config = dict(
    model='segmentation model',
    residual_init='none',
    max_steps=9000,
    batch_size=256,
    lr_schedule='cosine_restarts',
)
Rows from block 5, named by matrix and row number. Rows with one number belong to one channel. Each number is 128 + 24 x the weight over the matrix's rms, rounded and kept within 0 to 255. All counts start at 0. Numbers have three digits each.
# convs0: first 3x3 conv (model.mid.1.convs.0.weight, 128x128x3x3), inputs 121-127, a 3x3 kernel for each
# convs1: second 3x3 conv (model.mid.1.convs.1.weight, 128x128x3x3, transposed), outputs 121-127, a 3x3 kernel for each
convs0.29:124127137106130113112145145138103115119131155136141120052105139068100109090092120096153117118129107098124113137139109149130118134133124150143121148143120160140121102119106103095124139115125
convs0.30:133103152124102120148133158113108097136124127174142139182140055092159144128130138135108177125110107132084116149148154120094119123157133127157133097123157120115178154131151125156130105108074
convs0.31:129165151094122181141124135113073146134126103147094130118136158141129164086157120130139125119144108118088133114120180143125092175132113129115166139102097124110134149182121105131129158110109
convs0.32:089161103117114109110119119106161144141081128099079114133163127163127151156143113163130146120145127101116138115095112127143090166128153083093138165122090133111118146135095142112214091121113
convs0.33:152129161156124114134124114112143196153105135132109108136142145137137123087122188132121123148121092109127183096106114175148154123112144127119107088121168111101148095138119134129127086118127
convs0.34:157069096128180087117143136115109087135133150145170150147108119129146133127156147174174252130098133117091136119129126126122127073161101130173096142147122176155156126111153121168168133126161
convs0.35:167144135103126124136167126134120167145142121131129135114102137096115088102129109147119123113114096125108100145115155178140105115099121129137135117121086103113120126083113124125098128132190
convs0.36:095088114146133128130148120116140108174145140125097112103134096089125122099119127133124121131133116142112145144134125119108107103145119078132124144117115145168139134129091130124129125078141
convs0.37:116150126114138095142094113064103100088133119129099128171118097146126137138111159114136141097102171121124085088147111126102160117163157167129087129112132153083121150113113113150072150122093
convs0.38:117137158085065113114123098141128113134109120150155142129124106101133076133150146111089083145130168113110116105132131109123100126117151141119178131164114134133145136142038117103169126123090
convs0.39:150143146149147121166102111130102177141170121158112100120133152148118109085153112102145138140122116066103106120111116105149143143166105099115138146140080093119117128145108094121142139133162
convs0.40:141192158162116159152125134140141135113102120129111112146134131104114145121184120143083091128101175141130112104130137107093116148137157112131137132105104060137150143147132129086172129104162
convs0.41:126097096125119135141158119094150171149140154116065114138131110112103177133126108139111108123157155154133102131109114115099143075159091095083095125096120125146118145118143117129114148138129
convs0.42:112112128137116132151115122124127173117115149136131114107122109137115137147133107113143141116135159115120122115121150118131124127161138109124121171156149149137121119143091117111164102125127
convs0.43:141162161108115143106111109107164105076122123105180117161138153173126137059137136141104158111138162132122105139118130116150127164202146119134137182157125211159131143073165139068079114143110
convs0.44:102126106125121125072094111137128134123148111124120121089099123098132129172154134137135171111125169148150180122130141106113126124105137099139098104117113115118134093138142141164160118117122
convs0.45:143077123125079124102091132148087143161112129132089130112136154150134111106112153143112077125081110115082059123108141127105160115109163108125139113077132098096140113099117119101102098106098
convs0.46:122091127086107111128116113132107075146090093112117101153113118117128084090143132135150180130099157100113115127136130127109130109099111137151140171119143111110103136087086114130137118129158
convs0.47:130124124115097051117147114133140137110138111127115135111094093115131104109164124140168180142115126101097173136138114115120155139132110128115121143150150138134136102146161166129144105103186
convs0.48:146085139137118080139133125104119135132129143114170152111137121077125137123106132108113123122118160137142129092158153145177160104120129173149132152114126113128150107121085166092029138165114
convs0.49:126107150119144123125156070156087154148146145182170124120129117137159114098130090126117102150127131148107137100083161162140115160187176106158137112088098131089122118093064138117099105082137
convs0.50:132100112101156090141111130093144119104170137116110119130112145092156093155079119153102162127082134133092139120140132136105101103159100082127095123123107115107121138108081117134129107150132
convs0.51:120113142122156123119128100115147140112134182131133114119094115145079120116140109110138158129146095093112131137117103093138114126211110165115123177173126124140159165152139157129138152106114
convs0.52:111137157068112124109143134110128075136131124137106127140149092147115146138145130127123114125125150123127138114117099144133137156164117124110164127107125136120097132120090126117112159108137
convs0.53:124138131131130135126147095153136157126137152156090156122079161141116113125125165148167129091154126126097115115120137123114127165155125157134128124126086154125115093157078133150097144140164
convs0.54:092068137128078144102147123156121137120120139115123169121113125121098107084101151133138150140132138099121108116110162111172126166108122101140142149116158096118144111129140151121141150162182
convs0.55:116145149129113187127121093108121105137128146145144143098137128109103114130101131156104155124143102148143123130094119111172165112120155152108161176119144201123094107093071117125130111139131
convs0.56:115091167144132118126102143094143116101128136102082123165125138163143144127109133113135129080100146123143119129149125123096147117113126106142141147121106087119106168152120149139132130148174
convs0.57:106140147149096100136160142113110125099114119099125144110095133155118088142147125134123177119138158113134105139117113111119112128142117162115114130168098176108132139131144122133196139126069
convs0.58:104140162104123150145116146132144163121142140121156126123117117140118132134173133101127143139098092102117078117109135087104101095117143152117133131139134109152151096127101109106144115133087
convs0.59:138134080115095166089122193139135141138111121127107109134103081119101151100109119144111161150129119097096118144084102130177128152114105147139127128106125076113141085117109118151131175122096
convs0.60:142131154125114111071050078109137155127141139143125138140125104111114133182145119119100078105083104166182206123119110111127122112112105173136135128113122154149116106118120121134124166175211
convs0.61:118125162099102100149106097171141194074084100153135128154120140106140150164111117133150158110126110130106091106121122149135116107139176144134077131120160124131096115136121126152152128136155
convs0.62:156155116121141128119112131116128118152115136139148123117153134097120113150153177129129153119110081134073073104126142124142087112146111113133153110156113117108099124152143136157125107137133
convs0.63:110105187127107111159121116080128110138138182091135151122104126152129144126133149152160121157123120144155107109125141150153115133053110089098112158133119139125131123167147114138142120121083
convs0.64:122165137184137139159123117200140150158123114114110102122107135123133126126121131158137183180091184149104135107105135133109124127139055106123151126124152143093150077139239089164150057121132
convs0.65:119145138127104123128118094138139138128162104113047072111147105113101123101105147161115144106136139103112104129138144152137110107107142100111142106150141130158152127130113094130137133129136
convs0.66:094096058138089138184125144122155103109123107121078102127136108114142160137110073158114125167122076124142133110170113119156088151093154129108120115065093107073103135160152100190157143129120
convs0.67:133133148123129119114136135103129130105129145139118157121169153106134136159092115148127155102118114137140110128124123125109123137129155116120112112116148104126133119104142093126145160122181
convs0.68:115131141133160147131182160105141148091106097133181134128157122075123147137077139124139078126082129133119126120152130119141133157148194127147108111147103119084115098159063108120086157097051
convs0.69:127114164101122149120133127135137109169112083145134081153089112143189123120100133168133142130142165129119125144138128130121102135129085101142121114132098087121075075152110098157111124126127
convs0.70:122104121123140122125146120116121127089142149085143096135141127164127101130054095115151100120098134134101097130134120160134181062215157120131112098133143148139128164149152155141160146085176
convs0.71:083119124105074089138150082141118167129132130177139151116110152137130141184165105150188129135091197138130128107133129143092100098146067144142082101141127113109139151107053140133164147132160
convs0.72:128128163128147140126118172129139088149157135160102127142127124136112162113170146108119141133143087128109132082098130122120066140093117115120090154102106130110110113139114116112147129112125
convs0.73:163095125129111131146147136096109131081091145118130142114112133120116149160155124127149123140128124172130133136110111105140123118108122135139105124142111204154077118151115107116122101123142
convs0.74:112115101104144083118116093162144158138167085082123103140151120165106165156159128092120118111132142118102128112111127119136147096116193114156086033150137134118096156118172128110136158133114
convs0.75:083146130114162128115119127053117131109122116060099097134136120193161117102164146118139186151173185137145096127116115141129138086110101114134127110121116150121107143106168146129170116114137
convs0.76:104155107109167149109181167128149164118134126116124165101152086129090116139111126136135160133181160138138120129113133157071139113110132133114160141141161178157160121138157128156126140152067
convs0.77:109135100079160062064101126149134127111170120104135113081129132155127139147101145134109099135118131099124111101121130174136102094185162100115127130129140152156103124124083107163100110132116
convs0.78:149113069130103131114105121108142139119185145143130164119089134117110129162136108109085136099115132124132127132119142143117166112187169117109121138144106152110115148096054120159070122128113
convs0.79:118081134108149119133100094133155163115097116132085099072127160109147098202143172151131074138119095122110122109144144133100130085123072156116121100170155123125115101133143155164104122142169
convs0.80:123156139120112106116122156116161125127161152114134122132122162135111105094099183075072135143145135151124149173103132157153067111130081083140120099125121103095141104136168148124197130102101
convs0.81:147156152145133101157129172142137101119116093124108118142162093144128111184160113089099146117067124120105115140146115113136084080146137115125138096119137128129134103105139125080107142138139
convs0.82:124116102127100100098112124152180136126153171080131151162102116098132125132073116112115161120118111131131094130098116069116140170173125127145175137099107171136114133096158091117077139120155
convs0.83:145175173174103133113146141171085119108110072150103121088183132144149122064134114140122134129125157116121134180140093171139081133105123145113096086149148141124112098134133141145185126155148
convs0.84:119112117120121108126127097100157143159115136137166111109123101111114135117086143075089142115132145132151114128134136149140107130142197124099141118104114125167131145113133139160116148139139
convs0.85:110157137114106108164091119120142157104097127154086154103124133087149148109147131120122143097126113111112138117155113133152120177158113130096122062096089090125104122108139107115126134116192
convs0.86:156139096099109132162125149110080099126137120122150165184103117146112110121104102081101119124134090099111117139108129132130182118141121119120157098101159166130140160114153128128121101126149
convs0.87:135132133106134141134129136141143087098076112132111120136108112123120101163144111146084162123133079103106089119109111119137150102102111126154116136104116138111086125152127102133123084121134
convs0.88:089089095080122113139155144104138136141125180135183134109128164128143134128162116114117163109139146124144116129156167151118087140088128105129106122110145065055100105087099121125128121087103
convs0.89:173172092137151130168162185132119128073091093080100130136141120085117116131114105155127080127135123089084083105120109146111139139132073116124127078110123136169129102102170087107161131124122
convs0.90:082101106093086131097112084134142175136171134151137139153146142130129126088118200135097123149088106119126116123106129094106194132120133092127142080163126140108123135098071183083164153114114
convs0.91:116090095099113114124156134123107129149165128126120156110085115161086136130156137092062086125156161142124146111125141102121111106136150138144154133107134120127130131090149143195195087147122
convs0.92:087145099109159129102108136134144122168127140113096126102130104125115128148095105111127134122111170087142143149097120138109151144153128153117108135129145150120143159106113105129097117116103
convs0.93:138098135092109164080108170100121143082149156124182220137121137137120118136141130103142136098126169141150153117153126135133176123161154158115115130133110101093112146126130146123125163105108
convs0.94:156170106169122138099145134134128160096112107153122099160114128105133119129119062178123132127086111087131123107103124133080106153141115119102105148113121102115135113174141085080129134123081
convs0.95:163144138166139119121112142129157170141117165098141098131118118116106135083109151150150136124134107098107126145108130146102128156115139116145097106118118116129128140123123117099109164114146
convs0.96:127135140127087129107145095109119133077166133129135141136094125130099090126105092125137110110136104112117116117113145123106116124121103144136131112129117078131135105148069143130093108120095
convs0.97:106162117113135125143117107133154146119133180162125124152096118114095121154112116119134120122157152143123132132108128132091142134132137136111137149101136117165080115096140154133123117133130
convs0.98:127138088088105124074133095147145126146120123110089066148132110119143143166147110181142157147138109132085119105129103131102126127121132134103105103151133097153146136154144137164154144160142
convs0.99:113113097128140088161084125127132083146108091166138126131150130085138139059131114134121136161114137106121132111153084135150115124142092155082123149097155110142137118092131106105124125076130
convs0.100:119114123160122160116140138131130143139150151112174147131121111135154148127105139116135154112123150110120106117126126120130139128106163128114123078140117155096081081154111122125149119130149
convs0.101:115079167127119131154133149131098169090106146113073194147159150147144115142178148129134126108118170086138154161142108117061110154122166138130152153188168116132180097134111111119163148127099
convs0.102:084119155112151143123128141130126126176126151151117134129152126178134120166129143134126149096123153132118119124134138099106078067080121135155161130131171068164107134135136138109118134117112
convs0.103:188124108105114120112114110119134105164135155172143136131126104108110141125115130124146151114143114130105096152123102141121119096106090135137120122086111125109120116181126153124126144139106
convs0.104:144148147123141157130126117117117129114122132093083105113111123150088139147084171115118075100104106099137134120112108119117116124132168114161170118135156142121135155127108148108031142091094
convs0.105:085110128116134138090120126123112084164108167119133127127108108169175129102153162119094190115120126129142103146133156102130115080100124140130123111097123125133096118080130139129099119104121
convs0.106:117111111095121074104114143102138137127137142116140166108151116150116097146130127103111064151099170123144143130108128159126123168095096135123137107126117058136106083098145126178110144142109
convs0.107:104137117125096112125100125114149107081166161145131103126129137135214144153102165134072177124128114101170148107096068143071083158088136140064165159148080178155132144159109116140132097129113
convs0.108:187145083151164085115106119153151127111113126127168154108111138107142145108089130140150155097107151133132141130156134151134110139135138168153131146144178124090084130103144090147080127135135
convs0.109:099116112105167188140129106117100121103112164124116101135115117114126097127126098092115108112121103139139082117120123097146111120117149109076114130127141087124064128148165139125128096147132
convs0.110:169100141131152114123137141108157125151123171134150147153152139130136143131100123114116183088114091079136136127151135162157111165141136136137126114133125112125127186149114139123113147113133
convs0.111:138101112131133148123103129128143142108075157123102168129145103095184106072122154139111151153159120124129111132114123154124105116151088114159139064139096061155133137137168128100165135145166
convs0.112:093097115119091134110123151107116109132108109107135104150133112091113102130118177135121123123167163125148148140155173116143141116126173113146115144139167167196103111108135120123115107148141
convs0.113:149101068115092105158166120127112142137110162125111140148109126116081129168121142136126168116120156089119120133124145143122127097135130140109120140128115095110143121118134109142115100122139
convs0.114:097074118093104105103080109137145145172094153141123164142123154112137128168148103120161170119124148137115144117136134113119136129116101166137119158116127146142127093128111110113122101136115
convs0.115:121142122101136126146118166114133145175128143134166106159135175095199130150121145086139098104093128141128127113163119173166142148172166148102140118090124066122143118102138108146124126143161
convs0.116:087126083119139098130087126159113138141139105139154156137126120128141092138167150121138187142142121122118112146116131093089151132140094120130129178154154162171125105150139127144133113092108
convs0.117:110096107100103070142135142122119085108108077168124112152103141121139147125176138137139140148137135110163112133122128141156158100151127126117124136111092121160144126084084145101125124128149
convs0.118:136098115122123143104140107114149082136130125090097103134097121057135146160063135120118129102078105107116089120134118124152163129170099141112153109057112109065106181153146157128169125126198
convs0.119:128097141088101158126091142138128152108185135156122170108133107145138110110097139143136178121141118128121136126130109129146081127092102147099122159138108115147114115155100116131086146113099
convs0.120:086078080111137087143135157113143119139091128126150146129163138174127116130095073170127163159108163072085105151154110122147135149133116110129145162112099093162178142146112115163121075118131
convs0.121:096143150082172139129126156082097086105147113085146142105113107096125102090129154101151159130118153108098120155138098132138155148142166153133146094090143139061134141103134170148095161167090
convs0.122:156151130141165119080103162110153152106152149094136135107142146081127086155192132169130174120109180152148109142120116132114126134090147147127114117123092129132079103142179084155129102153120
convs0.123:088089144160121074149140125141122106146130136174095134133124156108151118101135158114140174122108104117146116126105098122095149189155082135148098101156120102096127125116112118124141134136167
convs0.124:108109081119103092087181113122108103093116110148103122150154132145112134118117132125140155096114139112145138125116143118101114102104107112129126141133134084133130129138118134102142140116149
convs0.125:110136110083127140053105117127134152121101086151122101127090133157144122149131110142128108133110129131146143128103122132095070119116118104127124133146129142153140091129183118133143124128123
convs0.126:199176106182137138134174122152144125139140143125145129116166127164137126187117133138133158145145117103134127133123136123141128125157139116153101147122143122080134136181175132150134141122137
convs0.127:130139148126139117160100112138134097139115148138124106119117114113131120184108137119125166121132142128113116139167100119138132079132104156141137154107124116072087118112120137159129114166145
convs1.29:102098145135104126103127084089123119136105101099139086123131112159113143154120104132134131153143130146094097135143124167117122120143127093154098120119103133087106137174105114128168135108155
convs1.30:108108152134154122134146115129090122140134134159178123135116138113138144119121114139151110091096161101127143117132182162113149154146093114162143142202151104139125139115121140130163145144139
convs1.31:121192155113132127149107111155119105142148161154162153182113155113133128129118119120134128093126089129088138118156117160107146145151118165112110122192104101165155122140152143106145156159142
convs1.32:109145134123073150168115111138111109104162094098109137155115097111140119096104120143130155136149119128140144127118128172144098124109096103127122140131115115123143118131133109118140114121109
convs1.33:121131168118111133175163115136126093102138094119144130145169147089118136144101138119101104101156126131131108182143147102091095145126128127141107094126133133081119112087113139126108122131156
convs1.34:148135116111138136116128131200087114178135147138124140097093103077135138163106130106160135097095125096117096132126128186127109125170129115146136158150159115070098146133182121075104116157129
convs1.35:150139120135093161118164124119126098175130094151115113116103135164142116126134123140136134137126133140161137153153160117112142119145154141139122152098153153137138110128129131120116162162175
convs1.36:100159073172095101151106137143154158155145129102153146151123167143153108136116113113147150101095138155116119130102156124159154109155140104105106118162097132065118110124148183130156127142168
convs1.37:179103097123172094154134139130100152154164142130122179105139131132127114105082118135125101165103096134134052132087138162166107114090144116124149084095120154131158109171154141114176097176113
convs1.38:083124106124139125142149145110129180101136109161126096092137121109067121148134120127129128111078169121134126125117112163137167103130141149139127100084103142128143107120131120118137154144101
convs1.39:123169121103156132058092110115080108151159125164125131125124160144140122109152136117146155126098125143103121127105089090106122148118146116122107146120093080120147129154126072104099124100139
convs1.40:103106100093137116152112145162103127150186165112157161180138159161110113109095161110123097126092094123118163159146091152179125107120120152143163144144161136092140100155170120112126112121088
convs1.41:166079139118120135148159137133152146089086153062161163118107139116133101160126158145132092149083129178166115126094122119162109139122065106140103107117132122133104121126120174123133125136091
convs1.42:122131148110103118090119116112138102168128144090119129109111089128118093088136131111103120136158091119117136121095124124107127126118111160107116121131114098201159142150116112144128165122167
convs1.43:143115091103106117132140134149123166139108143142162102162153169135082138104150115148153110143134099132124126149118103146109108118146170114089152151090154151142130137126115131077139129099152
convs1.44:152153151171164170128161120139119130127088100147142114134123107142169154139131114139145141110100090150127122105122111106112099150129119104137115156132109063115086125124140128124113116122106
convs1.45:083136126101119142115116130144198086110153113129131130150140151147150113113133132132150119100145136072124139109169101124148157143124138136141133149145133107129149139109119101144100122172131
convs1.46:150161124153131174160137136103139069096150108124141085158121154160133136137155135147131146120136104161126114154124116093149103126072118117128116105137096091121132096109128125132130122100100
convs1.47:145177088112119135153132095183097152098161126118110102165079126140095166112120123136156154166147076101116122167106146135140133138135125118134115106118078107110137149135147121137076130093113
convs1.48:128145127120114136165129141114140144148111108104104244145141153125131100095099148136134142131104130122150117106139158150120150141155169123129140101141130153114135131096146141124089130144130
convs1.49:129161137127087118096164128136096150137168121127155145114111103139180109091101155130115099156102092130115117098133125167146149093107212143152147113140112110090143118132149170115093128128132
convs1.50:109095142082117096074125131122128131111126140155131112156129097133123148125112127126113116137140122127123093119068161119106146126125118118124137133098111165116121146127131159146132152139113
convs1.51:150127133092137117116140081146139135130154161134152186096088196131114114108112149094122126108164144102121188114125114143110168117123142134087128121116117149111132116118117121116115131121161
convs1.52:140167110114128090106146097113112123148136092190136133102158124101146130098139130134149137110133138091125155096094119160093101163128132136164098131170122109158141125163163132113159165126160
convs1.53:101131157137143145095133142165139174141097139136117117131100130186132148142103125117130163164131175084139127125110122123151122116131126100111111133090117176129107139146098172132131119124144
convs1.54:137125129133118128087132109110138149124129144119167123123152115156142124118134120104126148128103154156136170130114122128150076113132094139160141101149121120113166127146119153119132101101109
convs1.55:139108135118120097111126132108132113168110163204170126142156104162179148147100149119123107124122170086078127134112123104132150196162100135111104129155120103142110127155112102135087116109136
convs1.56:131174127174123123153147126108170154095139128115150151125152144134139152147127138099156107123156146151112172131142104107137076148162146117140124109158090133123159132136133156144160112114158
convs1.57:127115124111124116133097088095112143129136192136149146099110109131137146127117107160121111116120130137169131108151142138142173126155097118129137154112125134112086129128116133116182142161143
convs1.58:123165104138113121123130138092142195129075120113111095108138133113186174149144114153114110139166141144135167108074167084097160104123152136116137158145124164154159122115114111112188150087156
convs1.59:123140145128136136135053067135154119149097139143130179157138149174125130151160122132130155136152137152156083113144113148136165127136094152091122140165158141108117113136147157100137190132163
convs1.60:133140117134124101134136156146141119144139130142131147103112118132154135139131133147142149121157136102139128149144161163167143129114159106075064157154155132151152111131106118122085128130110
convs1.61:117148157147110143139111111110129119132113172112162135130114114143134151141088089119126137132136113139128116128148139145119113099115113131144137084103098143085116120130125151085119137199144
convs1.62:176079121140153139110141107120079127100132129124126132154104131143137142120123135148113122138124111125130132124143108170129130129150160147087129110151094109126096155126129122109129118124126
convs1.63:160148142108144141125127124177127149128145097138133163126103136115164120159160106132157098097136115147109151066132116107128113140126141115095103138114137122138152142131129116088135192130120
convs1.64:107143120100134128138107116184142105142145105118112098171070118108152137134155101130172139113125106127113129171141138146115136122099132157102142136123104138114116128123147108118119132143139
convs1.65:077103165097122122111133095121162160140170125122090125120116092140104115112107138104150108088127103114096126099127131127125131147096075097153130175106117092146164136097150118156153134155152
convs1.66:121114099121079144134145136084142123130120153180137130124143108124118129133131132152148133116129109123131089109123130145124154144142159115128162152132122156153115162172094129096140095119111
convs1.67:153123126153162154097126138148178177186144163128155121114154129113125139132132154131135107158127109159150176117122113137149130110100100109121100122127134111162121125116097124118192110158108
convs1.68:123137193126143145106124125092082122111138156143110200164167082115164133100161142154085140140125120131162120116137141120099155156092126140164141128131141151121125126106109137145130112117165
convs1.69:113168140116132137116163140184095113136120118150123119133116128113094133118088131123184115162136158120125179140119130125113135122135146117111120105144162094096176134120145141129073123077147
convs1.70:156131165114135090161150126172083178065117099120111132152092121100147162142119149176154161139121122147131115163099112145121082152119162131151113154158181147129131163117170142152163099129118
convs1.71:139128124126128110133137121128101088163125168134135102182135106159112161136132104130148139087125152149163104132160143109123147095116102108127152114091140123113088112148098126141112174134080
convs1.72:125202128122093129103126113116160113086085093101054220136147113112107108113143150081135138151144149142159130128113127133157180115121135140128145104167112133117145114147159157195098134134160
convs1.73:144126129190159154155113110143120135180153162165153149134139118118125146118102159107130112129098131103135107174106141119164103168122134136183099118140124104101119118084124127142154153104113
convs1.74:120105134123134127093165117147092124197084115128174126128115141118095119104176133122114152165131140114149112123124106153123111149136163118133111170089182132155136119149125141138115114118130
convs1.75:148141116154102073208143136071106128055097100115112136110134152130125124144122164130170140109117116135125146119111133131147099131185099092114101126117097086110125089139132106104125093119078
convs1.76:149094147125070152160102141119140155126177107150146143096175085120145103120139160089117098141086109113136139136119157075131129153146126127147107105153141111091100160102146180120130104201129
convs1.77:144101117117149073126094143163078165128167127136147106135123108121148118121124163149148135129139074124117125100140111106148129143165162115121119104158180082153145140132122153097140116162083
convs1.78:130120115083103137137104104104137110112118104163163176122136122129108131103145093122125126113096124141185123097107086163143109127155126118097125139139126109107130128117144131145168160172078
convs1.79:105168135086129167138152159150122165113141127133104172117128124087123171063135154129097126128109088077108082102131142131112127114137117168139117106120149154148124139114112150114103150134159
convs1.80:144156136143166103154136080119094108150110145154088126130092172116143114093133186116080103104131126157142131129161106143104116139113091108133158115150107145142167128143093138146159130169104
convs1.81:121106096099137071112098120143143111162103147137125111135120109112133136118102099116122122134182146175117117155092096119133151154106118174169136146116165102123140131107147109140128128113113
convs1.82:132112143162169120142118104113074131103151106129093071132121148094104131143143098118126131123148089137126133138122109131105123143114151098125136141126116114152118134116131156094155120156091
convs1.83:126116122097085120119105144139158120157189128173149154110120122165107136142166118115154122111128150111133153159166165157134125136136144147155133154095116149137150120146134107128133159154168
convs1.84:153122120104111127110104163148156109193204163145164179116114125119114152145139114131128134094156089120116081119099136135196128122175176138106124118159125099127132081119117175105102108121147
convs1.85:124102091149187131103124070142126127141114193072117098136124104129106136160105130125102130117097159160154120169114144124132135109150174144117144142137142123111127128100161077128143134127130
convs1.86:135141121144101158151135142137147131124115129136176101159136108150129114121140098103153154139109159110104185110192121137118105112172145116132146121143149145139102144110105137115097160153106
convs1.87:134106129085132148159139125150131139099122124154160122147152114147104122146120122105111115134086120124120108120161122143127166182153125145136125137145138143124103136123135116118149152158142
convs1.88:137183132172116158133134162074083110165137095091129166136132105132150139160124147127094141096127072132097195105107118106094154077152130124124145144151076094102136093140106082116119122169161
convs1.89:122103137118123109134108125129125166151144131089130099128142112118117136131101125132103120142143151129133138112103137150181127137152160120098091110126071177147175127145123115140149130157143
convs1.90:097162133107105120145086150102093149126131132114174133133111123147170139127186133118138116133088116117127142153121119097152121115171113118142141142151160106114146125144122118157142117154128
convs1.91:120128135160105148129155118105102071137107144121120113119107152142126082127164110140132095113129148126104142106147154143126175133148157148165172143113134112140140127105131066129150109174099
convs1.92:140101149145115156110141125131102112120141086161106167174143128108140073121141084160103154144093109142134153144110079111134104131116113127153127093160166139109090128087131125144042126162092
convs1.93:156108167143148134145122118039099115118103161126189130143139131169151077147180066103141157131099124111138110138124144163132147091154143140109078090096135119128152166129133138143164125160150
convs1.94:140103122138142133111128161154159123114135153146107137144116087098107142118130120166157084139164093094095091122128123146148130121165146128091163118144125148156120138139119092173142156131186
convs1.95:146093135131113125104102121111109138093105165117112098106139120097139152164098150096126095169113125081155124106090151100158119130087089132108133156102128167120118119154106134151116156130131
convs1.96:118166147088146129107142146145137101136106150095127132088144095155155105158141096131140150146118172141120146122133106113160095152148084124107117126110101135151142098124147091097104144103107
convs1.97:117097130130133135152088172134111092075139105092097100100148140142163100177165092109125132118123112140152149110107135110109125120145114160131173136144166109117119143120142153167109122145081
convs1.98:099087148128125138171145143116120133118142154112140112075115115126137118123109106098123091106084134114091130153129127132147140165131114130103183143126101140120124136154149112131135123138103
convs1.99:155143063135091106149113114135128120110145101144098195142148157152157145108137168146179114143144119141163129134092146087070164122103162133092095142153146109167122139105184147086130086155121
convs1.100:044090156070103128094116140105113147092103114158113125152106090147126119155124129127134110130137079105090142129117130120134107143160113167153111139118149176093120127134148109129138113119165
convs1.101:098085164090072141096132119166178130137165135098082122160130157114098115143162090127159131135122176132121097139150114116158135109149111125142137122091152122146142141155083158184141090116143
convs1.102:093124172144097129102138137083137175144145063133140097119142131133120102139150160146113184119143142136140090120075126124134150112077141159139158116123109110059169092115185127121149143134136
convs1.103:109113136129120119103144139123131104078128124104104128115146128118129139115127117153093109136167155132126141118149139134098132130142107140124126123166115126116138176102115123145118104138116
convs1.104:138058132121163146126121174094216165128126158128085149157121102082117122162120152110108110097131105084140120110130168168119154126132138133151131129155128132129102158147079148095101088111134
convs1.105:158116135123133120151148123138111137089087075163161119128154091138121152139144165135144156119130098127132121087080124132127077123116153124127123206143146137098117138141135108116130158162105
convs1.106:086069107170109142115147083098133136117112102107092108142135157133103134131082129120091137160134147147129131160129111179101098130110119182136070103103127140129145113107147150103186125136133
convs1.107:144129146074123113145100111104122133065099138180118146117131151160076133136140147172136160127114131124150109108115132165129125181133096143162106190135144126154137136149136075169118165077164
convs1.108:154132132156179136171114163126092150169156108104095113111118176111129111148132124116126124145146116115133106160143140116140097123129127127088129134157152139157118123127193172086142118124092
convs1.109:152151141112127134177071177152161120116122131046149118154130100111135102164111097133087155144139151170147126147167111113102135134099135122129122094093143154133148107147083141149142168118113
convs1.110:139144113150101132099123101095138145127107090128147155113143150138137155142141131130115138140136128126119146121103153130141105101135131078152132170120151159169109133147120128130122108112108
convs1.111:136104103125095117136123103116106145111116159109107130142106131118157136160163148189100121143136146158107174157107153146128162115120113097110128140102083131091121152142104139133132125104144
convs1.112:136141134106116139115142133121105132122146137151203149087077128152174112128126106133130131148102115094121133141129128155154181083106134114125096079114106110133170122102125150100141154189120
convs1.113:088150147109157144087118125108134139109159139168175141153110118120115115122116122109142142145131129130135111132129133107126131156123117119127129126081117142079118158133154145108130109130150
convs1.114:151137156129159112094145093108092123110085137108045146132106110132145118141110113122133164089119127095131124117119156121159120124150139098117141110140127107156127163159127158175111149156127
convs1.115:119109127154165131136109110161112138166150137148138119110167172116141177118128133142143100079116177138159065094143102106087132108147168164085120079114154126146087110121120143109124111119119
convs1.116:116117140091153099128123123141104171118103185107150106106128112116149128151126134116161187128108178111163159119087077131120154108095101114151103121115151107159096139159109152106136151125090
convs1.117:147115141139138130122125141129149113168145123171128158128096095118149151125089153120123129137120099110127101143146119153147136156171113135156154104103134153160144123088118112151139145114145
convs1.118:122146088162134133118134144096147131129100115083092096126126150170138155146136113136120153135177113116108140142088153173106111133159200158139144141101161121128129143110154096115085093089113
convs1.119:111131141080156141116138152110148084145111112164127039118117101140102139105131137118123159113125162131104174132101130158135121112102143161102114201104127106118107087145139118163166115115137
convs1.120:137179139126135169106100128165140128106100115131116137158182151117131110150101126129129094108128137103139145141149124110080081151113119135140141113143149125121141143130149102109124136160107
convs1.121:117140154190131146118156142114077153137096071164129138107140151144122099116148088103137144169125136096166105115104174136140112096156129140143162091130117105100136108140129135143113107161099
convs1.122:125175185122101135124133130191122126186131118106109135080085147124078139114094158144123198152161156133129140164140107135128091167113111140116167118124152079115148107096150115129144158133109
convs1.123:107118152123144142104130163099096153146118109111164161118150114157125158146145111154108136131147155108126137134129125119144136109105149143090087203140133170164144139125115088122142131079131
convs1.124:144094112136127110170118139088113113118132114089123097130135138143107144135156093146087139120175133166146103095109117121120144119141156130115100108113105108150118142098119103151114119106097
convs1.125:106131169082129173120108116169152172189155154114171137130112098081114122153137112119093123104090123150072168097174136181120117116138102140082139086127116111107114123139132133094146146155147
convs1.126:115133106096088094093119111129167156131135134176145125092146124142145108110099112098106168140177130141118101135157133133150117142141130136136103163101115131110132124158107120108103117107109
convs1.127:127100126111120116126105145145131093111147124141155164136099139129134105154103120147130127163176093137100138130123129147115134135082165113147121116133124063123072117123149115106116115121149